config = dict(
    weight_standardization=False,
    pixel_unshuffle=2,
    optimizer='soap',
    adamw_lr_other_params=0.00086,
    epochs=105.3,
    weight_decay=0.09,
)
Rows from block 8, named by matrix and row number. Each number is 128 + 24 x the weight over its row's rms, rounded and kept within 0 to 255. All counts start at 0. Numbers have three digits each. After the name is the row's rms in percent of the matrix's.
# convs0: first 3x3 conv (model.decb.0.0.convs.0.weight, 128x256x3x3), inputs 203-209, a 3x3 kernel for each
convs0.0 104:127147119126136134114116146127119165140154155116149127117095115136092119084148119154126109146099113097111127121088179121112131134151126115149199144104110098100083115137153143138143123179126
convs0.1 101:132133115193154116089138134128095136194133129138125145099134120103125129130145134140146131131107092117096169137087131135145144104166108081134126155094147123106127180139124175074135154146129
convs0.2 108:130158112131092100089093156110076120134165076140148106113135123137152131116131090152117099154127119095126107116135100148101129150171126112107125106122150133095119115157109146047125205099142
convs0.3 096:117120127114081110050154120058112144117170146138161122154116129113167156101116106129126148116129118140097121105108134109132170141104110098088118143128149119169106096093148160133091120093120
convs0.4 114:085141152111116101129163134150110119094104112124090135110164160101134141157137109105079092147158148129148162112103114161139116126143141126167138132172147119110119151111091141139067126130123
convs0.5 094:134142078138102144119112159131092144084126153139159145144140101138107172086137124111140131189112122155167125133124108129156124099101136103124122096107178098149143126141133105191110170190144
convs0.6 106:136128141077126074131098093111126142132117140119094076115130115158120129165107117129099143122125112114116158119129112134143140131125145117088102085053118085039096128165168098105106180074137
convs0.7 086:084147127142170121140110124109147175120088181093117122106092141151106142151192113135143137114115112123139144110145140132203138167145165148121147136141107181158109110130123100081128041126120
convs0.8 110:133169128093140184147113067113130137141130154173116122130151153180096141173056125142133122159142121116098151155122120115143127147098131150158169155127130117123121135158128118138103111075159
convs0.9 083:161133159125120076174097209111121091149146100140128133109158118131128082100083127141121136164126137136130122115177121143184169146184115146114171143091110167132106148121149161096148154118152
convs0.10 102:145105119129152138120136114130167177109171082078152107139106144125108130117147104092158167089103136174151147151136129121156155101106143108159084100180103122147129186156112144171079136185100
convs0.11 097:140109148138133089126127104108162147123177131154191140160142118091067160056183119161134155139100124130082099076125130167129151146135156107112083092072121113102114126086125150109150182199102
convs0.12 123:125141137147100103091132111151136163125106119147134112087136111135113140143113107145134100090153147136127146122146145114109126137144132126188130127115115175065188105079107145138121141103134
convs0.13 081:158195108122098170133106105106124162115109139132167138132140153122152133167212081140107114130135123087145127147124128127138086110132148127104099110110127101095124127125109123104129122064155
convs0.14 111:121131149107173117211189098133117101185111148113108124116141138105190140098141151105102152134151143082149174119116137145093147122090116147153118161174095121124110115122118103150106125141148
convs0.15 099:121131130126117129134111107123115147120120099131161129106162115122155161091093099128125119146178099163185099119151110074121074073042113123109113202215204133178174154123126122139146070095157
convs0.16 101:122081095146167161099089122134156136124134124112112154150108123118109143097118125152132115148136143133069129138095123126108095140152139135125134255123128163110130118111135130117165211137143
convs0.17 095:143152127186120084147129117125145111150087149119109138110118118172068156125110144106135119118169100140167094166100094103110068142086096107102123100126130084122114148148131095112130112133144
convs0.18 105:122064140142168138164184131163128152091181097132093134117132162138118134111163126126136139125125110112136105132092099113162125133163154164111141155110130111175104121170120143155136106106099
convs0.19 099:139151122131131165151106132141119173102171161124176168139098145124066177110121140102144133152100147127159154119167107110199131118185165140084176115105103143105123131169145080158102181180096
convs0.20 099:137131113091171090119096134122109092087137109127168122100173147139117100165101133114163153151118132098083129126150114150146114124103110176123123103168151109108111133125135133135108103108102
convs0.21 102:101125152136131099100109109125111112154173133124147105153138131137105166094100116136152103152112125114109142114112120170125159141170118079120096143114096139114148100133086099125142131095132
convs0.22 109:140133160163097135101164108117139142133131143142114132116173118116113135148129108121136107124130151094100158085168125111149190125103162111116127127145134118157130109112184144125098139131091
convs0.23 103:129086119171134140082154078113189123118168097152150111122171128105124106130083155153113148107156139117191104108155102115174104118200134164161152102126122113150161137107132135083149108061131
convs0.24 098:123138174135121131140099108149148123124109135113108139150097135146109178070106160107126147089135128118141136132151145155136134081095087101094144139147118151189157145157121159143077101111112
convs0.25 096:144136165152119079115148109153121164119135131106158145103140138109116151098209079122125142129092151141172110135195179161154187119134178137094120128138125162106161106193138157109139197098175
convs0.26 104:132150129102120115134150088154113158140175142113162141114119115099172079071161090104155131138122153120102155169089155183076184166169171122147136154123159138123173163114129141077110178114127
convs0.27 115:107096088089117156102160134113120138115178104139140106149125175073192156070186129114116122099131184148134151121076107147090106108161110194168161149154190120137125118092130159125147152158140
convs0.28 109:142133102099162103150196128127136116107113112147131122139105154107102116115113099093125143108151154113122135162082140114144112111172119133142096134190166112162106150126129080142172106102168
convs0.29 096:134124070139093110119117070089170193112184192116159148145128116125107130140170107132178134176162120138140130115107160114117138096103106122140100143108160121133178100101109143120077113161095
convs0.30 114:087104116155142113169123126126130065178118153135103122113148129162117105132079107139110113124127080115170110127083117127083120145120130089105181089137171118108115111119107099152120091192146
convs0.31 093:117099114137100136077095136084128128111099094149131127113078102120139173114149159103171122133147139159090133132106127136067184126114140095179071124107102128141145144124100165117130167118129
convs0.32 104:129152122103126153116062130111141142130112146134133120118134149151073156108079130142128181149118113112100100173063126121160121117122127219153175152136117128131083083129139101143099167230093
convs0.33 124:124151147127126090111179151111126132167139139123101113129136126151140096159205116087121128146134110114129154118105131153143137133139115181123110127185129132123112141073144127162120122166143
convs0.34 088:099084093158083115106144123138109153127091152124093146135110154097137074152127126165146122085147116070122137150079140157089160146112116133139125082158123118133114131150120136119117124076129
convs0.35 105:126109179136165099079089114130189112159127141138112132114143125087074155126136117101116068123102125109096101135117124112129132142115092095089109162177226122113148126109123105143143166158088
convs0.36 103:156181091131112136129070158139139110087080114115127125112080176101156132145167125140130101173149111136085106105115113102093121108137081116131160134144113135142103103121079148120101140154128
convs0.37 087:153101124130154141163147188123112160118149165113146118113113110132139111115099113111093109148092115119120146109127112149118123092116127151145114173142159124075165160135159110127116162133111
convs0.38 099:101168099160116132134088114104140088142182143117163143133126163087099143102111177150118132152134124128148115128071133107087136131101134123107119116118121140120100135103086130132123160120107
convs0.39 094:113166136089130170114124151152136119102131115120166131112166110152106199110062179127143126145119125088120117142173076129169098125105166127144178130071145106123163113135130126122115174151081
convs0.40 087:134185142136063122129108121127135121121133141134087131093115116122157134089154062161123150136158115103132119096131126149150144110101127105172149131117146168114105137117143138122133161110136
convs0.41 097:129123148116114133125099096149108148122104100115119130150121114125108139192175115151126152099157182113130115096084156128138182128144115152123097091145139114122118152155161090124145064082142
convs0.42 103:114171094143132116145088113157117120155103104124128151118158102172083163108161119081138134099135109119139091107112099112100108099072121135163144112111134147133133140101130126151115117156159
convs0.43 103:151151099112152145108127185124154111148123108089120162107142140152144111119099135123124135129191101084144119125116134149145144119149118134126149089100118140123086107120163156119115115177103
convs0.44 095:124133159087129095138075138110074116100124150142139127115131143144099123107107102086140156125151144099126184111131139134133116115158138127134127131098110159053098176127118125124127131145156
convs0.45 085:112094116129166096129099138152121113148142138133075137139151096106116091124165173108133150184128138115144161139141093170124091174109103091136088110183173114151155163109080111097151117088128
convs0.46 093:141134146096163122119145126122134131137126111128143089119096126102152132136146128148130153097124149111140166151092133136126112100149137120114130113106114121130159093103121115117110155109146
convs0.47 110:118164140109130146141091123116109158142107131125113129176070151184043155167074129109138126111135134098102154195092141171103106136107142169158155090119118111125128138138102081159125055127154
convs0.48 095:114133128131113124130152123143080095127136138139139113133094124116102156103100097156179109120106109106163090130161154111103120113084131191124089097079091113108138126144126091117142118127117
convs0.49 084:119126087107112119122145123117119167136127125140114091147111120104124134101145105175087122107140128094137107096128136117081173138111141129141154128143125159151152143093080098118143087143137
convs0.50 094:134162166080147178153081133124112153143138121134099137140114163144119102089143144117137105131146116128128137129111118146140150124128140119114165067167151066167145215128136125127074043105129
convs0.51 095:190082132133163151113127159109130111128142170184136168118126174136111099132115104121154116119146116157104122118115120120139162134159152105125120103143116141155097107104137151162137103138141
convs0.52 102:166103126112161189122162157122093109130118147137102092109147099063095156107180147131133141136089094112102075132118132139125114123128111124111083138105081131094117135147176106145136165151144
convs0.53 109:121149126114111119127111147115155100119162136102164132123110131088144106125124105138153142152089126135083130076133138110141120080159109136114146132122118105114115123119137107111162196119139
convs0.54 096:133113114171146095158124144121141100141114134100090137108149149158141126145162121147136110122139170103130157149157090156112109130142115139120138126106134130112083127115123144122112137119101
convs0.55 099:115143128116135105114081150130188121189168134127181161138155139145093165146129138126118156124126108104191091146101151127076145130127123119140127151148137111144140116136116135121145131152133
convs0.56 101:125163162108095139106101097112131131130132151104095159124124131142114141130137080165165162150140171074132130146111138122129134133132134135180170108113062130145134138094123116174106154206142
convs0.57 085:131102174137072145088080141137114107134129107160125103089141138131107167114147148098123133100096181092080141107119118097100082074123084111139146115166122115158114112092098118141132113102100
convs0.58 099:125122101140148150137118133130195148128089138126145159156109148145149100157129147116125148130143112137153072124130150161170156132152158135132089152176132174152088166111125182093117118122117
convs0.59 088:110141151087050139124083111107143110131090104158158090139119160111120126126144145144159126144169135137125110141104115159109101172112101157126090116156109138132154125123110116180130101176096
convs0.60 113:108129077106220161134178138138115163105155075087104103159160154152137083141129127136114165118145131114147132181129121128097112137192126107103137135093117119089081133132118097085081130113118
convs0.61 101:134176114135220117148164129148163145136152116151151110161072134095099143079097094112117138136103148140088100150092097118071120148116130125128172103152160147151081172169134134123162118132134
convs0.62 090:106153125105149085122189104098147139136126096144128096131195119069154134101123102117121165137120097143111144131150146106117108176121149134105132101092137111113115105118115096107120117122124
convs0.63 092:132115117189145117181097119168096128119120157122158125117133146150131138131122124117141191135114108084193150101137119154160150129097158140145094136110112127123119111173133080137151080217129
convs0.64 094:160123127159119123156137113150093136099138126159116120159082128101151110091149105146131127170186168134162185113095134090088127119085112127165123134212124156112156131133120135080120144133146
convs0.65 084:128151142162071169142099125130156157135129133120115133147143103129069149099109130124104119123145098148137145087125111112169118133143125168134138189148141164156114143109129116135091119156106
convs0.66 110:152106110148121152104174130132175117175110095144111142146108112115111118110171105121142123128126134129142141110104118132132136160150139165199133105129145105094104140099119157172133092073142
convs0.67 100:096108112117116132114114121090155124126120127135165108125140166123173126125157142129109152138147134137142078158113120140127130133144109102097095119115090115136152138099121163101109107113125
convs0.68 097:076130132085130144074148134100111098131163110129162123131132140133144147090156116123115126082156093146130116126149074094109135106105118101138135128130123105145125098148126175108108160094094
convs0.69 101:095116129159100149131160112124096152166121177100140107099151154121138144126179112129128130105135147101121149126150141118205098128111080120159101193108192138070166123090150158150143095099131
convs0.70 091:177154069142080160117117108099134180121154157111130163108137106136124113139104128161123142146111160136113143140113191146194141171147164126152175122109151116133138111107139167140137093162124
convs0.71 100:127146110160131126149082112108080111137167146125170171113158130118110142102141120143144153106111107131135127139096102126150146119126121130123118131111133126116123118130129109074170216085118
convs0.72 104:127117128133124101106160121134184133154078134129135105098154110141143151139129127113154146105081136130136147128120140121139166108123120136134161103149198122126141086118200125103150152076122
convs0.73 099:109132121134121100139123112122169117175118152136127109124133093076146167169140125111151150131142118131141129137152169153140154111146165145123139098146148130157144129126127170081149137096083
convs0.74 090:133091095099100118089143107157172103133112111139074142090161161123197119146152108085146094081114099066143082096162109137126126170141111131199102084170115108100090114120112139108118113134110
convs0.75 089:106094158094131110104097183156128166100130151120115078113139124123149116184077149099154137122135138152136135124153115099183113124232093141125139145143101123117131131088111129148109076115151
convs0.76 106:127142111158136127102125143091125200154155129135130094124096121094116134146140081120131125122093128118117129147119128150109150139111137160155109102116125124146137159108105119117097148121150
convs0.77 095:081155134110133167097111095122134114135135123101182139125122164100119116176124142111197124166123141099170114121127092120215078112192118135100099183125098119154092139113136119162148054121124
convs0.78 085:102160121081115153108122092109129138145109124116100106115116122168115113145094109148145163106136144136140159153127082148090123157136133141142114139119132162144121156124137091154118099105165
convs0.79 102:131129125104155178091151105101143156135147099112108088131104119146109157184084183135124137112140106107153117122154131139128104130125122112091117104054119114085123094156118130133104078140165
convs0.80 098:118117110153102138107110132100133129102147169103148148122117090115123149126110155079148145140159144118119097105095135120110079115069146162158105142128125105103117084146135083126105207136132
convs0.81 092:123129104128137134127086098125105092138147141109105135130146102096097115152104114112104117168141120127157121143160119113098156130132120132161120133097083125187184136165113104122138085139098
convs0.82 101:129120123126168092128125111156120102091122120099116158111132151127110125139125109071139124098151133130120150131126172098152131132131154107142104107150101139127144137115134166120133151154181
convs0.83 106:188139152089184128149128136123147107100160130112076131128127110142189116104154136071185101140130123128123129166147164116088106114096113115147131109106092125105153195192092190092105102127117
convs0.84 099:108069101134110127149077116160104087141100121083092120126179120172145122198092133142164161110123127121077101149112147144134118108135140077108152119162116139189099138083121071089144069062115
convs0.85 110:142153149098098122133154127117087132119128114158169144122143127121132132138110084127154186093132135136108120128131112067100098160139154133102136109133105081132115117113108156116142129133135
convs0.86 096:121123109167121127122125135170151124121075138147194154129156098103120112131153162140100131135103120088119131166150128129115141129106128133119150109192140123121119169152111095114123107111168
convs0.87 101:135100126104105127129171143107110123116087129130117114114139094132115120092142109104119135148107144105141162113159136118111162128135098152161142184120180120086117143159115098210188137204143
convs0.88 116:086116140110161121129142130120096150151132082109087108108116159120108142120123114181102131096114143132107142120097125218156142115145105083088129107106077134130154086114135196119156186141172
convs0.89 103:129126126091149145128136152118116130119148187110138104120106145146110136124120072124124155174131160130120112136122138096116135142153167147129125117111090124113095158090134103091106133097115
convs0.90 100:156135136084117145128182114139102130132131098127101108115088145115172166164181125134102114161125154089169147129126121173171131146088160109123126129159134128134116150159191097162148121112190
convs0.91 089:142135182133171162091142115125193123122133105156143105130164094102101128130213149127131137116166126088122117126113113115163109146165145093168182102123147132125093130102108098119121100137112
convs0.92 087:118135168160091110173149113124127097144099151136115125150093127156095127123158110122096152104126143090139136155150118096080130071084135134126110142141104092115130144165118123107153080126129
convs0.93 115:121119130116170127129123141135167095101127131124147129117110190143151079139050143114160086155095115127126128120096090123152123098177163163093111113083101103131107145107117094048188131196132
convs0.94 104:108161141132076119090169120116137116120162148120138105154105127106164115136110136127113119151143143119105132125133145143150146121145115098118128109097121113140145112106115108108118158171120
convs0.95 100:137125171124101118122103113136104118156072099125129108125185129119113125076142117160114123129135106088149143104148097103107143114080097136090102121155106156138141109141095131208141084169126
convs0.96 099:148138153104104048185172120114157104133094127078083126084182122079139138114157106114101112142143179120164139159099105112087122147183111138202106112129073095172145127126108140170144103117187
convs0.97 095:121142172153153105103153113133125130145154142106134140105179076133149112137110159120131121095109134143084133092109071114118092114076119126173111095151162112093109144142115145086143164089110
convs0.98 105:102152124154155131113116103143098103115085137084138121112132148106104105150127123100070145134155078079137099150112110159117115114151134118137151114185060134126156141151151092137125138162122
convs0.99 107:123118089181127114123127107142098153134111149113099130103117132139080149113095121129114106193144117120134138119119103100140148127154133099108171165150173127138138116182106079190110105165125
convs0.100 096:145102101121164136143171128096189149123122132166145126099121127111120127132117107159102114122097114145112098111128102135108110127127124138115114082146091126120101112137113157130125146129127
convs0.101 083:157165088115136114116084147130131148147132154113118115156122125137164124130120122172127115165144114144158119173055104146113172124126155174145150174169123113156136140095129113170109112209170
convs0.102 119:121154111124056146149108136109107069152157147098121113125118147122123114085139107134132151077160121079157116086137142117141123115107115131122124123124109127168107116129161101116107158141115
convs0.103 105:121179119121140121164135097133169121120100138129122106118113130159070177119094086117166136098149142109133178117123142115096119130129100116141182110105100128136152158126114102119106123135117
convs0.104 120:115109137142158137125135192135101110125132160126110114138135088119123137089118148156133131132129143130112130133143151141135114117100114121099094121124094133098115137113074109095137101117126
convs0.105 102:129104129097193085104161111132145099164179140111206121161119137132111092072175101102144119120149064114120106135121104151161163117113113113107173166154192122135164137114133117108120142108161
convs0.106 105:092152153127209088136120093085152174122171155118073110127122166158132071166081100149102124114161136158111114145124164145145096139136118121106140136125156098117126149181101125179131109080149
convs0.107 101:145091119116095159060186090108071121115180167118159142115171142167130123157140116090118101144085120104064148141196127106128100141079105159064118117109144117130130112134121122071124155114131
convs0.108 090:161137129147088139099127109150146134125092152114134108139127131149092149138156099123152115144134158120143111151205185111098147144119123113148112122094092097114101112125153119159080126070153
convs0.109 100:162133148168110118091125144149176139131158108155130127139116146112172129124171115105150115140139155147116149171190183143127192137123152136140134159125120129141175114115166111103158162157119
convs0.110 091:081110099158157120129057107119095074113150115118170100112145112129153137149212110135132132134104123103112122152169123116185120139172198124099156125156190106141151116075147133152071149114124
convs0.111 095:077145119155136167122144150121100109127147174124115121101158153128106126081083136118107176111101128120126109119157064106144081117173112101141130156073114151119102135142145129091156202098169
convs0.112 092:170130107113192131117148128183189144104164145144167133099140118157152171145107103158135102149154138140130112109097093126119119118133162120167126124129117109160118115168159054098191125119156
convs0.113 106:176181162126075119124146147100124156110155098171169118140167134136087179088184122105133114122155168171130147157136111110128095126146118143094110111086131138150159147122104131132142159136140
convs0.114 091:164142139118107137086112128119125148184096112124083077137136143137109119194119151142130112109114116159113104134142178129172159101140168135154140138160131119117114104112161163117134125123124
convs0.115 109:086091122134107149106057094134108152137135137135149134108172139123155152149122105137165104107134131113157124133111152169132145142110132136119138128146143119087123148135123128152127119144121
convs0.116 099:155125112176162131151058131154117143149116097147130121111123164126126155122110123144122117123138133156093099161119144203119116119110123132128103144111110125160110113115144175075150134128115
convs0.117 117:119106126153157152142177129142112094132142131102156147136178135096093134077069121111113130196102115103127162142138159154130119126124144125099111110116104100111111076123132162132141183157065
convs0.118 101:130120114122077112116126094110137123152098118127116136139127103134156129144148114147114099116148156124122164129168108125172122154124140095105163148121122177177099120131101096142092096193104
convs0.119 104:116155131097115111155145134161155139116169144153061130088137119128103129098168097153110097126116090142140134123116131113202118133182083102148121122110171105160160111161116080189144153141145
convs0.120 097:139120095116148128128125137160114135130148074118121119098173130119128160131082151092131097168125136101169139123108141153139113157121109116064112129155174148170174118137125114102134168122124
convs0.121 104:120105142106100147123181140110100168110125142128122117139085126118164124106168097147112144112152117119128141120145116103163115109135089130129143166113169097151100166174115144190116171205119
convs0.122 097:106154159152173104120119163127128096105124146115149160119113137108172173107154126125124107147174134097121133131138154113080114100148156176199160129166182118100094120121127102117125111106094
convs0.123 098:159163105144166151117130149130131112157097101128136142104157127135126114160150138108108110111147103130107126161129106157147150126128160124194135121169144075127088121124127162157113084130119
convs0.124 101:121122112121095128119148090098123102129146112107159102139148124110105147118091093105142115153124125083104134138113094109103101132095134152158124152085139160123115113108102107144126093120156
convs0.125 095:121177099134141122128133122122130141159152154125127144135119089140101109106082172102133153115115145119120133119160094120162088110180096121113105112141152102156153149121111113120098126106102
convs0.126 093:169097134126120099083123124137121169139125111104161131092138128151113106137183095102119108094085148169052136101100093110120109087146092107131146183105102126135133137132129146086148166119090
convs0.127 098:158129119139135155120082140137135120123119143136144128161163139126127154142163088123167110119138123151118133181185168067120093098080110118144113096131131133140110145132112137112088108174147